config = dict(
    model='GAN',
    train_examples=22605,
    horizontal_flip=False,
    loss='least_squares',
    generator_norm='groupnorm',
    generator_attention=False,
    discriminator_widths=[64, 96, 144],
    consistency_weight=10,
    residual_init='none',
    optimizer='adamw',
    max_steps=3200,
    batch_size=64,
    epochs=9.1,
)
Rows from block 9 of the discriminator of a small GAN, named by matrix and row number. Rows with one number belong to one channel. Each number is 128 + 24 x the weight over its row's rms, rounded and kept within 0 to 255. All counts start at 0. After the name is the row's rms in percent of the matrix's.
After each channel's rows are labels from the 100 images, of 14976, where the channel reaches its highest value: "patch colour" is the nearest of a few named colours to the mean colour under the peak; "top examples" is what is common among them. Only what is clearly more common there than usual is listed. The data: short English words printed on busy colour backdrops. In brackets: how many of the 100.
# convs0: first 3x3 conv, stride 2 (discriminator.blocks.9.convs.0.weight, 144x96x3x3, each kernel summed), inputs 0-95
# convs1: second 3x3 conv (discriminator.blocks.9.convs.1.weight, 144x144x3x3, transposed, each kernel summed), outputs 0-71

convs0.52 101 [137 109 167 145 154 130 129 130  87 119  87 132 168 102 122 174 104 131 110 121 122 131 125 134 120 126  96 184 108 141 138 106 110 123  94  81 123 183 154  86 132 125  89 115 106 162  88 147 138 110 119  89 138 173 126 144 120 115 108 117 160 111 128 105  83 129  94 157 128  95 111 126 141 164 136 145 111 165  89 154 123 132 107  94 132  84 132 113 127 146 135 148 146 110 140 120]
convs1.52 098 [ 89 137 124  92 174  89  85 112 117 136 117 174  99  99 117 159 106 143 133 133 136 118 101 124 116 117 136 123 120 137 147 164 128  85 139 174 164 133 117  99 138 152 116 120  87 122 101 102 116 106 126 171 142 154 160  77 157 118 168 124 120 120 128 116 120 120 115  85 129 137  89 170]
patch colour: grey (75)
top examples: bold (95); black ink (44)

convs0.128 098 [163 144 138 165 133 116  91 135 141 143 133 135 154 126 145 152 149 146 166 143 116 172 131 152 129 128 134 108 111 143 103 116 150 142 113 150 114 143 136 165 125 127  90 131 133 157 136 170 129  75 102  90 113 126 128 131 152 134 132 140  83 192 145 104  79 144 134 164 201 122 170 111 163 133 121 111 131 141 110 146  98 119 134  84  82 142 133 137 117 148 162 137 105 122 131 121]
convs1.128 104 [179 105 129  97 138 130 182  90 129 142 132 179 123 146 127 199 157 121 116 108 142 156 144 160 132 116 120 103 147  94  90  90 167 112 114 124 140 123 157 127 153 135 123 127 133 120 114 152 140 161 128 121 152 143 181 119 147  83 118  89 106 137 131 112 139 129 151 139 135 111 109 138]
patch colour: grey (64)
top examples: bold (79); white ink (56); black ink (35)

convs0.50 104 [134 152 140 150 105 120 145 124 128 100 101 117 129 136 148 178 150 147 184 146 137 165 106  96 160 106 150 144 130 179 116 111 149 153  99 124 155 128 124 111 141 139 143  88 164 167 136 145  96 109  94 105 161 122 123 126 129 121 138 127 149 170 141  71 148 141 121 124 159  75 124 115  92 139 135 100 163 151 106 118 138 121 118  77 155 104 101 114 169 124 143 128 122 130 163 146]
convs1.50 111 [158 129 152 149 128 158 159 106  96 112 144 136 109 101 117 123 136  97  99 129 112 109 132 115 125 157 105 147 113 106 121 134  78 148 141 118 136 137 106 106 162 132 114 117  84 109  63 144 129 114 151 116 161 113 119 101 145 128 118 111 129  84  85  96 133 154 120  70  87  98 123 155]
patch colour: grey (73)
top examples: bold (87); black ink (56); white ink (39)

convs0.24 104 [132 132 101 125 105 159 122 166 132 116 123 100 148 139 147 115 122 144 133 142 132 170 149 139 122 186 119 100 159 135 187 139 158 141 124 125 128 109 173 156 197 141 136 109 126 157 112 165 114 141 105 176 135 129 113 126 130 118 125 131 133 110 110 144 147 150  97 133 139 105 114 151 121 113 118 153  97 112 159 120 102 154  95 166 151 163 174 130 167 113 102 115 155 169 140 171]
convs1.24 097 [182 153 130 152 103 174 116 119 113  96 121  86 104  84 132 177 140 155 148 108 167 111 119 160  87 140 145  89 110 101 137  81  97 152 137 101 150 133 159 125 136 154 141 149 102 148 107 157  75 104 118 135 124 130 142 182 158  89 111  92 121 102  99 124 120 125 106  89 123 115 116 137]
patch colour: grey (65)
top examples: bold (87); white ink (52); black ink (44)

convs0.66 093 [149  85 142 129 140 102 119  96 113 125 131 112  72 129 100 105 145 118  78 134 112 146 153 101 153 123 131 172 131 114 135 117 126 142 140 158 140 166 168 101 114 124 170 154 113 118 106 180 138 117  96 131 144 120 150 141 132 137 148 140 165 191 141 100  96 161 157 109 160 160 139 153  87 126 131 153 134 161 129 146 169 137 118  96  86 146 117 127 120 148 109 110 124 155 144 109]
convs1.66 097 [125  92 142 116 121 144 123 133 105 100 107 168 124 139 123  87 137 115 118  92  91 130 125  97 110 124  99 146 103  70  97 156 103  93 110 117 107 113 157 115 142 138 128  91 104  91  97 146 109 120 156 126 154 119 171 115 106 118 129  92 150 158  99 103 128 144 112 124 125 112 129 112]
patch colour: grey (71)
top examples: bold (85); black ink (56); white ink (41)

convs0.88 116 [113 159 101 128  92 132 124 112  89 118 127 168 159 148  88 132  99 130 153 153 174 126 113 107 129 173 137 112 105 135 154 123 153 129 136 157 124  98 123 123 121 121  94 119 136 157 128 110 118 203 109 155  96  99 107 113  88 129 104 101 137 117 127 144 141 136 110 138 144 117  96 103 155  86  94  94 100 121 117 151 134 135 107 103 135 113 134 106 145 118  97 145 143 161 140 200]
convs1.88 101 [136 151 126 163 125 167 127 122  96 109 116 131  94 137 119 139 123 117 158 148 126 112 147 161 151 116 119 157 136 134 144 107 172 113 116 107 125 117 154 125 154 129 148 140 126 145 129 108 144 119 141 117 151 159 136 175 128  84 110 157 152 115 129 141 119 109  72 126 169 125  99 136]
patch colour: grey (60)
top examples: bold (73); pink ink (58)

convs0.2 097 [ 94 122 150 109 171 116 100 112 131 146 143 118 147  71 122 143 158 110 131 111 111 119 143 113 101 118 187 120  83 116 155  91 128 123 136 107 130 155 145  71 122 153 124 175 153 137 129 110 148 107 144 151  96 113  99 113 129 110 154 131 140 114 117 139 125 130 134 102 108 139  88 138 170 134 132 198 134 121  95 105 110 132 119 101 115 162 119 150 135 184 125 100 171 111 135 123]
convs1.2 102 [141 136 152 162 136 118 151 157 102 125 119 134 112  79 105 158 107 144 160 118 130 130 132 146 119 133  89 112  75 172  89 103  83 144 109 127 142 124 101 131 126 111  81 114  84  87 118 105 133 106 119 149  60 149 135 133 129 129 152 142 148 106 113 126 150  67 168 148  96 146 120 106]
patch colour: grey (45)
top examples: bold (76)

convs0.93 092 [153 133 134 125 139 134 135 126 104 137  93 132 107 131 139 125 127 158 175 175 121 170  88 129 166 138 162 175 120 112 167 130 116 133 115 153 105 125 155 118 116 161 115 148 162 147 130 101 141 173 139 123 101 124 160 126 102  85 145 148 108 105 119 150 146 166 123 115 171 142 145 161 111 119 132 120 166  72 157 121 114 159 111 159  91 111 129 149 115 144 112 192 127 124 118 148]
convs1.93 097 [152 126 184 141 148 174 146 140 116 123 149 105  69 134 120 126 144 167 119 138 153 159 110 140 126 136 117 128 105 108 112 135 113 120 128 102 105 140  90 148 133 103 120 162 107 166  97 105 133 101  96 117 141 110 119 170 122 113 141 136  98 125 120 122 104 126 143 115 130 137 142 153]
patch colour: grey (55)
top examples: bold (86); black ink (46)

convs0.77 099 [153 152 127 141  89 139 100 132 155 125 116  92 165 111 106 118 177 124 174  97 137 144 137 113 158 138 116 119 104 142 127 179 178 123 119  92 135 136 137 106 109 152 121 156  89  99 123 136 115 135  85 128 103 118 122 135 136 142 123 162 179  95  95 133 130 139  80 110  98 104 126 140  92 113 141 156  99 148 150 104 153 101  90 122 100 150 132 151 157 139 101  90 143 140 113 155]
convs1.77 093 [145 133 136 118 111  92  97 125 157 129 164 102 109  87 127  79 109 174 135  87 137 137 136 116  90 135 104 126 132 184 114  88  91 113 185 132 156  93 118 110 136 155  78 118  90 139 138 109 110 128 136 132 111 146 151 110 136 164 130 157 109 104 114 158 139  84 133 117 160 115 120  80]
patch colour: grey (78)
top examples: bold (89); black ink (55); white ink (32)

convs0.70 081 [110 156 129 126 127 122 149 126  73 117  62  85  94 124 124 105 113 141 114 124  86  79 127 118 108 145 100 150 131 148 101 115 112  91 136 123  94 103 148 148 140 149 122 127 133  81 135 114 110 140 113 118 150 134  87 136 142 149 144 106 129 148  92 155 117 168 107 132  97  92 143 136 132 136 138  77 122 115 133 128 148 154  52 109 157  79 140 116 115 145 113 124 115 140 101 115]
convs1.70 087 [ 79 171 107  88 103 118 137  88  85  87 100 109 140 125 127 163 134 101 159 123 128 122 109 131 135 129 155  76 125  74 124 138 117  94 113 165 131 163 142 127  92 161 132 161 133  91 143 156  99 110 176 111 130 106 118 129 144 129 164  86  78 126 118 100 122 146 115  97 148 120 129 130]
patch colour: grey (76)
top examples: bold (73); black ink (53)

convs0.136 094 [135 125 140 122 154 137  87 156 134 154 112 144 151 113 130 124 189 104 165 123  91 125 133 129 106 117 117 133 101 147 140 103 146 117 112 104  83 161 134  94 139 138 105 119  96  94 139  79 164 154 116 108 131 147 124 154 143 143 145 147  70 145  99 139  88 113  98 130 144  96 118 120 151 177 123 116 157 109 164 123  70 136 107 101 157  91 149 122 139 128 103 113 108 124  97 124]
convs1.136 095 [135 138 148  65 139  97  99 124  87 140 141 156 100 131 105 107 133 150 127 145 128 145  97 109  66 118 115 119  86 129 114 156 161 104 143 120 135 141 128 112 161  78 150 146 111 130 109 134 103  98 130 135 110 115 101 132  81 106 119 137 144 127 136 123 124  97 103 140 140 128 151 128]
patch colour: grey (73)
top examples: white ink (36)

convs0.43 089 [ 95  97 151 133 129 146 159  99 151 130 106 101 163 103 160 180  99 109 139 139 120 165 138 103 171 167 142  98 119 129 142 147  96 116 113 134 151  84 152 115 130 128 142 149 152 172 122 136 128  98 151 126  95 104  98 114  96 100 154 141  95 100  88 137 142 117 164 144 109 169 106 128  97 153 134 152 135 148 135 146 111 123 114 163 125 164 119 169 156 122 121 124 149 119  81 107]
convs1.43 091 [132 110 113  99 104  67 168 147 135 113 154 129  90  86 123  82 124 122 133 132 126 105 152 111 104 114 136 131  93 146 103 141  76 157 100  88 151 149 134  86 190  95 112 120 101 147 117 115  82  92 124 124 139 197  95 157 126 141 147  98 135 129  86 133 123 118 163 154 135 132  96 124]
patch colour: grey (46)
top examples: white ink (25)

convs0.127 098 [166 108 161 145 149 111 143 136 131 150 156 145 130 146 162 138 137 147 171  76  99 174  84 157 105 149 134 147 149 101 141  86 134 101 117 173 156 123 161 129 117 157 122 116  95 139 140 192 158 105 116 125 114 120 166 143 151 113 105 129 160 150 141 117 103 155 148 120 105 125 130 139 115 174 105 136 119 143  89 120 164 107 140 129 116 157 123 157 127 117 123 128 170 164 149 142]
convs1.127 099 [144 154 132 104 120 120 152 105 150  90  93 154 111  79 145 100 131  85 108  87  85 116 116 123 122 106 111 123 138 115 130 148 160 107  99 105 141 123 171 113 145 135 161 100 118 109  80 127 122 131 169 129 110  98 145  71 135 127 158 126 126 155 120 104 148 136  66 113 113  98 106 140]
patch colour: white (31)
top examples: bold (91); black ink (63); white ink (31)

convs0.69 112 [155 136 117 139 173 117 139 130 207 123 103 113 149 111 135 168 151 112 139 169 149 154 134 168 158 104 140 123 122 186 157 116 107 137  96 109 121 116 147 133  96 149 142 147 187 141 143 146 163 125 112 103 108 125 107 136 106 101 157 170 116 124 102 129 111 140 136  93 113 116 101 120 155 159 152 150 128 114 145 111 105 145  96 100 135 118 137 155 161 115  95 154 134 148  92 126]
convs1.69 098 [ 88  92 143 123 148 117 112 131 124 105  89 116  83 123  94 116 136 119 138 141 109 123 161 128 126 151 102 165 127 131  68  84 111 147 133  98 166 112  86 138 145 141 101 150 114 127  90  73  97  59 140 131 113 141 130 117 150  90  91 113 107 165 124 132 136 127 137  95  78 139  99 136]
patch colour: grey (64)
top examples: bold (76); black ink (28)

convs0.19 099 [166 131 127 117 123 103 128 106 125 180 130 113 134 127 140 147 143 169 101 171 135 122 139 135 112 116 144 122 181 154  68 105 106 147 106 107 104 129 117 116 195 138 150 158 108 161 126 120 143 112 121 143 154 117 107 122 146 111  84 159 132 151 116 126 111 153 136 131 127 196  96 135 151 157 111 162 106 123  83 131 133 137 123 120 147 121 113 154 126 138 177 121 120 126 182 101]
convs1.19 091 [152 166 149 103 132 152 137 124 122 144 122 129 154 111  90 115 124  88 117 120 109 110  90 131 132 138 130  97 111 169 112 147 100 109 129 115 132 134 149 126 105 128 132 115 133  81 135 115  61 150 136 109 120 148 169  76 162 111 143 120 121 143  99 141 182 168 118 120 134  89 141  77]
patch colour: white (36)
top examples: bold (84); black ink (53)

convs0.23 090 [132 146 150 107 159 135 122  92 110 132  74 132 151  81 130 125 162 148 146 119  81 136 142 152 108 123 139 102 150 131 186  79 131 140 101 133 124 125 109 130  84 109 162 115 106 163 130 142 113  70 141  90 157 127 125 119 128 100 106 147 105 169 109 105 123 153 111 125 126 110 111  92 133 150 127 186 122 117 132 161 143 140 146 104 113 154 154 122 188 115 133 134 136 120 116 107]
convs1.23 094 [135 126 104  99 140 133 122 107 143 134 139 185 137 117 122 198 139 114 147 122 142 158 123 122 139 159 152 102 145 117 120 138 129 125 126 151 138 146  76 173 100 166 105 135  97 112 130 173 131 125 146 135 120  78 142 113 135 129 157 155 129 148 142 154 145  98 126 142 146 177 115 162]
patch colour: grey (75)
top examples: bold (77); black ink (36)